Weights of a small segmentation model: 2.14M parameters.
Rows from block 5 of a small segmentation model, named by matrix and row number. Rows with one number belong to one channel. Each number is 128 + 24 x the weight over its row's rms, rounded and kept within 0 to 255. All counts start at 0. Numbers have three digits each.
After each channel's rows are labels from the 100 images, of 14848, where the channel reaches its highest value: "peak on" is the class under the peak. Only what is clearly more common there than usual is listed. The data: small charts drawn from random numbers. In brackets: how many of the 100.
# convs0: first 3x3 conv (model.enc.1.2.convs.0.weight, 64x64x3x3, each kernel summed), inputs 0-63
# convs1: second 3x3 conv (model.enc.1.2.convs.1.weight, 64x64x3x3, transposed, each kernel summed), outputs 0-63

convs0.43:066148113112149112139164132103120113124107102130133118106145153152098129141127135115119102130112113124104121138101097187130144144153165075115157131081114170121107094161102117165112116156143106
convs1.43:135129118124118128141119187109130162116140124129118149136131106144105121152152127073148132124145127156138136123104166140105044102108100146112095131109154133106068115125130192133113139131122130
peak on: data marks (53)

convs0.5:134133124128130073149014137122073146151138124126116116133132124127121151140119079124125124133120130126120118151132127122122121124115143149137111132125136124135080140152114133056097144144130114
convs1.5:160111140147117172138174145107149110123077150127122133076127125158103122114143093143142099143134145120112114108131120137117153134127088101155131108144130153084145123105136150057185122107133122
peak on: legend (35)

convs0.35:096141149130139124155127125138158129148133120129120111143143145121125128121134011079131116165099120132116148097117136125115133150108139116146122104096138120137082137176133124080127157130120125
convs1.35:133122130121108132115084154082098149100090156140136150082130121132126138097127152199120122100193137106107112087132124147155140141152091154122126150138122146112163125118126129110115130088104112
peak on: legend (29)

convs0.57:147135128102121132150134140117169117163128120125126117111126115110107130166123129135109128152122137130108154166180115100124189109124134087162102159096181104090080132171135113143092117152118147
convs1.57:134141126117135135127128129124144110123153130113153156133147151122111143113132134110092120139112159125088138122148159138136100108151076163174083115090099166126083112105156190124084144099093130
peak on: data marks (90)

convs0.40:147180153125129107115115144060130081154108140105125136122149127092168120142120100125141133123131112094175116142097127098092143134158155139151117136100147121126128185096124155118102114131158096
convs1.40:139118111089109124148143127123142147118133137121134106113093096126051146085150136146115111126095131134094156068125130143183114140145139138114159107143123172106121116105149144138141171115171119
peak on: data marks (90)

convs0.60:112109110111147092146141128115147157125139078133134124120148098127119167155150134159093148103146153132068118112100155139050105113176125109133118141116112156145119123106104152126119112169113117
convs1.60:145111129146113139101130184152130119098136141125123146124101160147085092097107127182152150120120105132134125150139140139135170126137137135118133111119181110120161146077135110129155112053145107
peak on: data marks (83)

convs0.49:097166137097113123123148149171092156100136142118149119155100150116085119138124142122141085132175123125127108120094137120104150112125123125150075130090106121126114142128131111161137101151178191
convs1.49:123085135113137169124140121141110128139146131110101123098146194101198128159130125142112123105110150090156141130152130116139135126139186142143159109141143139167108135124162147114080134159104134
peak on: legend (71)

convs0.1:090089090093155122141122110159110122158141134113164117111147143128111133137113113136106129125151126133121104112137110145190084142150106120100137129141137148125070097126123130116125123127212164
convs1.1:141165153154109114106128107108118145114109121133087160136109124131146094143135115168134091131123144145118163174093132119091164113119167117140100122088143067119153142142116136124115158135064119
peak on: legend (90)

convs0.51:111101127126132083143130139144128101111122132093117142110154103070114122159133135141151121139143123166092128125084116122112096139111150073143089108161133104140139165175124136148124140100182097
convs1.51:175142125143106157135114123151116110106126124131131128136138135133136135146130118100137140153090133154134149044126143125111087132132132192181174137144134156140122144113156154108085113141153163
peak on: legend (55)

convs0.20:128110128091119076139096120102167112120123127105116118148125121137087130147138132124115107132146176158169134131043123132136077090123148094119108142108113104123116163142111108131097133108138156
convs1.20:151139126115093168139125160144148100102131126131124121139163139111143130152140124118130113157091133150123172052126139098104093131139111164128182130081170131138144132123151146122083129121166131
peak on: data marks (60)

convs0.26:157163131158133123131100121107160113141118140103118130128141107136125100143132097129130137153142107141119201113114118135110138108108166112145120103124147107093100096155117147049132115172159169
convs1.26:122116080081096124137083126119093165099111134130150145128138146107093143141173073117111098120143155123129065143136139146169152145109096126141149104116134136128141143137151112122122162097103107
peak on: data marks (60)

convs0.28:128066121136137139136147129097145136114129169100134100112119139110098151125091139154135132099090136108158133138140102157157112129153118113125115138119153147118132108168098105124133220136171116
convs1.28:151131110116121107128123112119110117120111091138100180140114094150165116122119122097142125129181139124085144124139131117073127143099128169104140139130122107140120156157173140130150051136097151
peak on: data marks (50)

convs0.12:126108128135123114113123146119162096131170070150092157118128117099099188130081140155161140121104210140097132116126136135119109135149126141111105093116141136158089140145133141138136134130141134
convs1.12:160144117134143116133132154110118142119099140081114147116102156147167083120167126128101169123176056120133164120130122123128137196159147114170132148136142139124122138123132102121152135108104134
peak on: axes and grid (28)

convs0.17:168128152108118120154133115161152115111158080152129091166160124116098124165122145141100091116091138126140158085099163122138130124157107134138153147115087106154158146097116145137151125153089158
convs1.17:142134142144150140098101118103109123128103138147091131089110144131134118114143106132123113122162107141108074177146094137136101131105154058113113086152148104091120095138118083116119128142157095
peak on: data marks (53)

convs0.30:111127125114157097114131138131152136129154114118118124131129112130113137124127144113116127138107125131147146102109136127104073123143072081121112126120215124139151095079135129144103122059082121
convs1.30:161102122153142127121120124108108152104116137178133118148129081120134124122130132132140166113091106084162102117100131135193084145128189146124140118102092109121142132106123149124147156173111114
peak on: data marks (60)

convs0.29:154108121128115158152172111108132199117147094142143120157129117102128169126131138090101148112120141121111148119119124130130133113149116125077143154146213133114135097099117134123128167132105153
convs1.29:153127151106117098100118151133108077138137124138111159117130147138165099167131124191128131135134157137136109146118140128095125104109139136140093112072096142119091146178124148127152069152133149
peak on: data marks (46); legend (27)

convs0.58:115174131118141152123084115099090117130085110118137118136112146129107115094094074140126141125140112165146102138150125114146103141123115127101133155140108105179114133122128128046155153125117165
convs1.58:188092109160076133162145156171119089145143131135116114117111135112168150158147173130120126144141122144120159139132115114095162107114126101136098086100145112104108121137119101159095103133103132
peak on: legend (83)

convs0.21:143122104115158145111055117143114080168119138102119112156103141137112133132107055126139116165128142150120126142113118137120139132119136158118134140101155109086089103166126089108110149120128095
convs1.21:126165154107113101135042137089108189115086135127115160139145112141080144137135118098125147113093146150140119134120146121178124138159091119149116094134121130144140110140128144117107123121116106
peak on: data marks (66)

convs0.54:123091091103153142122130181131097137149110128155135157102129113174118107140110141134168124180165104133117110126141109169133144139117110139146138111101159156133119121169133127128157091116187093
convs1.54:139165104184107094109119081089162135090138158104132117144120123152136160078121108143101102087086140136139128123145138120127110164113120121105069168140149110133122148134131116125121148140099141
peak on: data marks (53)

convs0.41:115166136120117123129116126117137043157117092186140117158125143108147125157133120108088147114116149105138103158134103121128138138138099150118119057143101117150127133067119135119120131112129125
convs1.41:117082134093155146157139153137130209128131149066112152109123096153165143114129118136140106127152097169137136108121159141149124099117164124129155173113152129136127142148126100139120149133160136
peak on: data marks (86)